python train.py --arch="wavenet" --gain_aug_db=6 --time_shift_ms=50 --input="log_mel" --spec_augment=false --win_length=512 --tokenizer="char" --vocab_size=20 --lr=0.0019 --beta2=0.999 --warmup_steps=870 --weight_decay=0.2
Rows from block 2 of a small CTC audio transcriber, named by matrix and row number. Rows with one number belong to one channel. Each number is 128 + 32 x the weight over its row's rms, rounded and kept within 0 to 255. All counts start at 0. Numbers have three digits each. After the name is the row's rms in percent of the matrix's.
Before each channel's rows are labels from the 100 clips, of 14976, where the channel reaches its largest size: "responds to" is what is common among them; "peak on" is the class under the peak. Only what is clearly more common there than usual is listed. The data: melodies that start on their tonic, played by one synthesised instrument. In brackets: how many of the 100.
# filt: filter width-3 conv, dilation 4 (model.blocks.2.filt.weight, 128x128x3, each kernel summed), inputs 0-127
# gate: gate width-3 conv, dilation 4 (model.blocks.2.gate.weight, 128x128x3, each kernel summed), inputs 0-127
# out: residual pointwise conv (model.blocks.2.out.weight, 128x128x1, transposed), outputs 0-127

responds to: staccato (69); plucked string-like (26)
peak on: no note (73)
filt.39 103:090095068185136122077119125126078159111097114099094195167132179100124096149120122155170122102132156110154103139121126180125144169072138125121124124129117115099136132179149086179183123111108092110140120166026113135138119106170117136123074121155118157187117179105105150132173140112132126095127117142107174152162117124123187111155137123195192122181124158189149090199193110174163145086123
gate.39 102:186158060071145161162161127127109163173159105118199120089173146143151153170142145158158085077092158074163137186109141127156162164129167143169106113138184143123127119160160131126124147171138130105182174179137163137117131091124099170141143031122180100160121110163117071169104143183099167066107169129123148134163097144139124115096157152157106147149157150114082127079150109078144132157149
out.39 113:162171107135130154089157169090119116203191158144143088140135148133153139168186118172135123134084096146106200149112159110169197179140126143156139121097145145157200145141153123110193150184147164102153184154127164151139137134147119113145203115130156144174117203202125107110120147190101171123147199172191157133109122149107107123109181146143138119158138109123086129130125124118149125159169

responds to: the note D# (83); bell-like (48); tonic: D# (35)
peak on: D#5 (28)
filt.70 108:148152154137105141116111230126187103140181105162164091103097094142178145099123094167098177124142097131091149140139133089110182149198114119117086147106099145025153174169125185089143106098165156083126134157183153124156156142118074111128141123185134074168140176115184171131103134135132150174123157149154138161065134128127104144163157141142102165135119095097125071167122139165114097136118
gate.70 122:134104106136153142160159160140140182152177160103143122138148154085153130153122138150145114092091142104158157146078094119140142140150145084156052113132168154093127177220132164132081142136109115069113148087136203141092143090143207137150126079117152084132058186138118118135176154139089141114102157171079215080160126124142117167139146080157153106171104133151125122121106084181174115154127
out.70 084:174093062128136129124135044126117137123095082086133108187113166139170151162146130183176078144121215103112110119059161156134143102060130158106106127084162119126087135122123134176135141204117138120139155115090132150130100116148131144116186076146153133131146145160073100194145106159132135060131148126114101161177113156189131157113122157145159163144136122184103167112108133119075171139188

responds to: square lead (56); muffled (low-pass) (29)
peak on: G3 (39)
filt.113 099:114054122115088122147150118146066167119179110129168176105154121138177123135104118114148097119081153062158098128122116144135114087099143116145083077177147127077097086128056148142106142164125091129148141058089106154115118102129076115127103114074151107093059123156094086167174158111162126142102146129182139074094104150156135078111102066149054097077128150102081116091118110123102097171096
gate.113 107:175158079105127184105160127123099170146140099094124102131136137067167137141100162133175167072109164110168155164107150131163163122079161090159133153055134156163183234142127131145124114176131120116131161117116211142104162080148124180174177074128154141145109150144092139125159127105137147082114173140128135121136115168157150151086141134138127118195154112140151091119149095111148101168221
out.113 102:092153069095129165135065081163093133074148090090119167168110156081126100098102123114166102095107205104178105110126147207106098085070151090131120139131125098176089129167129114184113096073095071149056115122112128107112128126095147131113101091120106135129121092118124163122178125094139100094108128103077122176145145142050112143133095168169146063155099170203121116147139122121110122112128

responds to: harpsichord-like (45); thin (high-pass) (43)
peak on: no note (92)
filt.1 100:139140095096125136116158097145158138141105129178215073064160103143181181113138082118120132090118140142102192170119127087161163134169158146155102178154114162140100177145142092083149137175127174085139150110126165141111129204151145120161170106204205087131121146193169154094098142131100139134154169136136131118097086143183090144124139117079075150124121113089133165147100124085115075123153
gate.1 117:139151089104149161076183107176114193155125103140166159125183170097151161158128101133173104126122188086178127221156149169190123120125197131188124090095160089080127136133115101151096172196105102127163123144136183185128132170135162181202166098156183111137127125181135098134135153135124179107103129113122127111143124092164177130096132157154139134142135124138117084122138161081117148135127
out.1 124:140119152113117104193105119082146133145146156165146125069114058150110116130100103111067111152137036110101084136177083129089098179123111075133102132169149146115091107098116101148085135091185143132088140104137083118058104087163103073077053105091123141056143100106118117113125122116148156131103109135106101091118136134100129083143155104127094141129218117064152132097135110103144179077122

responds to: harpsichord-like (41); clipping (27)
peak on: no note (96)
filt.23 080:115136167108163137123097140107113135123134097119126196132138118154133121143144129048132087128101153155138121101189111156105124093171123127102133185150127136155058110080108148140165111121126119156079084035082108117031094077157129136094091135106110105101147069119120146154147148146148119132172110108105129177156152107080112136135052143091100104132183124132174136091051101099162199126075
gate.23 098:172161097119157169128136164173098212153192147118121101134147155142130134132161139165155117128146152110178126171115124161145143090180160167168175131113178123155188181122122134181155165118147168137190156142136148160169195131126101149143119151184152108124134189141089093170168149165111190153125145115118092131159176154132144118097159102096100163129124204156137137176092152107155169166200
out.23 081:063129105111136111101193165093108113142081129117066129119113173135136130097186128164156167093155132079125164169123154133189113137049142123123112126094071094130159139164155147134140117164103085133129105135135143097185119206011156170163112126134137138174107128126127122089135181102178091082125149129146142118133109082132192147163128159178170139105078184118107107127157148128118081122099

responds to: harpsichord-like (35)
peak on: no note (100)
filt.64 066:099145118128166102134153109146175161157192149171143143108148124134138160095173133142084109143141136107109164182145124101146106162187157081163181170094140129127114139119075151115162152156155147132116130155182148162124160255074186124180152109122157091105198149135141058093133059103170137152141091137147137124127139158099125102126141175109127133094101102099180127115185148164092088142164
gate.64 106:170133056135116176097164170137076209183152119098188120128147174108178141164112123135167107118099131116183149156103158133140156130137154102163102119117158114106179183155159172149093151163120082098129144102097188160098168071180115178171176072130131122162048173168098131162164131167099170105095160131120128109152144137168139111117144099125162135163123121147114098097096107118174165160139
out.64 078:167139106152120129139088115071125120127120127126186114086135088132170157121038119114141112166153070100160108119138144111095117113166147093116137142198177201159089135120135119136086101105125149115110167136139130136046115034189111137089054180125106159119142149125129117190084126147122143107115156182064163116143116135125096110133130128061104171152198099113145108093123112090139176100137

responds to: tonic: G (26)
peak on: no note (74)
filt.88 065:150181118135121124126099113128185095136100098096143110127087118086113126068121112136109148118182112178108053128158095147097182086163109087115104151134125129183127128137111135129084123117102105028114109144094133130127095153114135103084091087155098127106082162144122146140010114116116110200137109092097134111093177153110118137167134117149158196179100191127150128168153179187123139152092
gate.88 108:188145109111119169130183123105105174184169129113149111165151149103187167172110154150157134104102140144172113141068150127131125117078168084155112100115170117116165145136173208139104132175144134114146180095128162168124185044151157178158157058075144093145099150144074091179154127138115154108115193134127125095127125174143136107077160099121092143160173145137120126122069084130160132150163
out.88 067:176067138143143080167190139136120089130110111104099098158129094152078122098155131168095111127177111158111149121116108054101088126143117146137186132124133143088148168141128180110150138162150134114136123120233165129169144120079153075123174086162171148125195104137169122093131124112208103157169116113171020119148119165127138163118170110104171126074146103110138117101100126157104096119140

responds to: staccato (62); organ-like (40)
peak on: no note (77)
filt.18 123:164123136122127196163151111157120163125132092076151124149165149095158089159133134150166121106107159130169185143121149157159171111093143164153109065140163180128141160120114172159056148142100116149160131059148157140118190076161131176156175098155140096125070163177054085143158123156129182103102130129134118053136117130190133074141111090147100128176111141160127122085059129093149155158129
gate.18 058:089194141104156098105179116113092145108092160154181127098124118111130155111145147141106120166146089161093140187146104116166133156092123117167106134116123078135066118129253084149171132185129083081117164154099133127112093077114138107155157126113150168147119207127077196150124139136152115132120139129150138141111161202122151093149164108130165171136175101102154126141125114175145118037140
out.18 093:147169102121164136117159115084040138189123129137098089155147129094126113152106149122136124128128109150062145168134081115150157184094141093165111117122142112122121123124217098134170143180130133095128127126102089128099071157118136116162175130124119125170086159134049217051125108172176110097132118151144140133089099180126129098108183110145161112154123120107083206142121099142145135060076

responds to: harpsichord-like (36); clipping (30)
peak on: no note (99)
filt.118 072:131111113083129143130132101129136105115102062126164096124134109105129158126105127152151151059144146111117176165130145103150172164059134091125050162092073186210121188178139089113120092171123150118147114134184084143185132146140156139142172167123152094149089111128140124110095108109153141110152106161213199081148133176155127098167136116179120178142189113126179134107152132164134081149109
gate.118 098:158175109129096156113154133135078192171147126101197131139153172097181136157138122123153144068121130091179148145105171155149157133112151114174054095124173109130159174168150137165067172137115092094122161123118184156129162089206082163196157070152136131163063162162103142157130133166120159124113171150104151116155138104175120099147146117137140147186125115141100083082108100095172154143137
out.118 088:128173124151124131119062121057099110168112124132202116092146107164173138172100133131120087135125071091127087094128145113118125154141111141114122125195146141142105142144118107169104114122133100124088172107108144125073127030212139081137071120151110161135141170167140100147103073155138195121112124184050140105158131087143099097152167147113123137125140065106099089098135089097140192080109

responds to: square lead (35)
peak on: no note (97)
filt.126 111:065156194124116118075083151110118090075112140149100138129072108171142112089120153106091157156198079124093138093114143098091125131153088174085161162109058092127087125117141126121160088065131124154064125114073115059091143118100159068079067137137082194110138141086136191120139156071156092158150110156134120088101147113096111151133118124127143115114087102128126078183146112133139130128130
gate.126 106:129147070117126161136153148105088187190180162133130127128148174119131187175140143187145102114085128115194072171087173142157144157097201104166141146122166095084173126139140161159100160165137140126160169197109159178143162079135160171189157057097151127163106116166099115145147137143128142088135153128119121086114113150150153127129179110175115149134151134116075147097146088124135167189168
out.126 110:078128149126121088091157152137165113122126123077066134148067115116067104071151112105107168120182151133112157094107081127110123118128092142098109121059050093173101191130119181112154089135161135104194102098192146062190123187068126142114170124138147126090134090095150152091157174073157086120144124101178116123127122149141177137114127119166156114109102123168151098142104142147124067125108

responds to: tonic: C (28)
peak on: F5 (26)
filt.111 073:045141166127089102135111141118154102099133133145111127153091143125124132113054101103099139142158094187103137125119096145101135172167118078121083185140096122161084138178172098095159126070127161074077094132183140111100131183145148094116075103139108138121096144081181130077082075096135072206150121158097136148132163140121105130194135085093186122133080139124131100169121130196144126133143
gate.111 100:168138084105122175184142101103082152189178143111143099168132136119153170156124157164164121053113124141173120147082148116124165163093171099159147096140171135137181123138166164118078135166154131059135177096183171177122185085140106159176133046124131087150083139174139126176117127165109177122147154127144129125145119164144126083114184084130138136144145168117113144080089098142176142172161
out.111 075:127132141113118088089131125123175071134112125138094127133094107149097155118189092194100122114174118136092153067088100074088084144138073123078121137082104147149099134141082182102178080175141101099174154145153177075144158171104155068067147121136108133082156098101127093119145124114148101129119129090161111175140108109160198202114178154087133129085158098155115147125144101142060106096156

responds to: square lead (38)
peak on: no note (63)
filt.97 110:147106083135127136132138102110032146166104194106131098133147162130111127169124179121150114109069101040166155139100176118130099134079141128143093114119162146161159138151128112133095151153110120178118146110132145125074164070109135154134131126085116109140093079148092051133127148149133140048116158152094158083133062062170116106112132115118112094140125103114036122043136104146168098141149
gate.97 065:132164098146165111094150178187113155156124147120121116175155141107149162153172115106148135120099136146149148140091172098141117082128134206148157122122186107133133182110124125096167155160097085080134186116103109193098126199131144134190145101075120098206119158168076255131115129111124131149144179147162192115110147146186095124112142089136130116134154159131109144117102122086127121109140
out.97 087:147143121092099133087175162100082131172139154103119105157162161113114120156153050147122124120110097130118173164130128101171135135091142171160131120116125101131163199119092136102142193135088051140137155126110127133148115218117087111194154126126134146152138148160125205040153158161142109128147153131185114128115151128162067118107155123125139141113051166108044114132062134118132104073106

responds to: the note A# (68)
peak on: no note (86)
filt.75 112:094122172147223099140117145115157112118143147178097154139106130171103141102153103119107117133195114102107082126175143110140094130095127223115130133105076099096139084122089120124101109085117109170095079120142123109134129180115216113123085144172127128111210154101158163126105113074135101153163134155177134126111156096151128179192130194164141130092098167102154101147163142166062124161120
gate.75 090:134160095161161125166155117132123160151168090141165154108147179128115125132180092213119156110147136121149165145114153179138171169052152161140163153141175117108125169177119131201057118135127120148142213105098134127153168154125143119137126108122137148164144136140137155159187120147143172122131136163148162138231164094155180173143164147211173163148137133143133101175152127130157167133169
out.75 118:116069154167101126144092129165153138119085139155153131072110054135102135090095147107162108138155145132103073078138074107124109133162076071083101119212071146170150137123157101118127070119149156116144132105148143111096144096185130103117114163102171142077105150066101096154075103131189126156147017124128151120113095133172155124143112111081130116096172122092183156090137100120112100127104

responds to: clipping (54); white noise (44); thin (high-pass) (30)
peak on: no note (100)
filt.12 076:125153160133168082141120132109166065131106133142140135070124089149106136101142202117077136169176111101093116115161116087114136116145101203111142195147096146171132106108136133105167113120160159210125111121100126109141110164112187090121088215142134085134193139120148089120119112145137085154167112133051181093121117090115116095128123212087097156136086144072100092176128120117113136084125
gate.12 100:166150096120190147156160118145098188207166152117171115136170163139164162160176200183138087117124155136165140179107157145134152148066174149170148130111169094136147152119150152168081166176180152106142165108118128180136150151127150153188177102140177091143086155183102135135151129197123177098125122122117141106129148172140162097086151118136105207152106157154102141107101133148148170147137
out.12 080:120077134166109075102149103083102095164083127107126132100094083138068098104112094103121137143155103144081100114125071106097088154141083133084154071129101125106126098131147082173109103128152129081147088140183087089108118103104085091121086085127125163095135135102122126107108125048158110159158068132159103083184105133152209082148130072150196110075186148101168086143102116134106120121099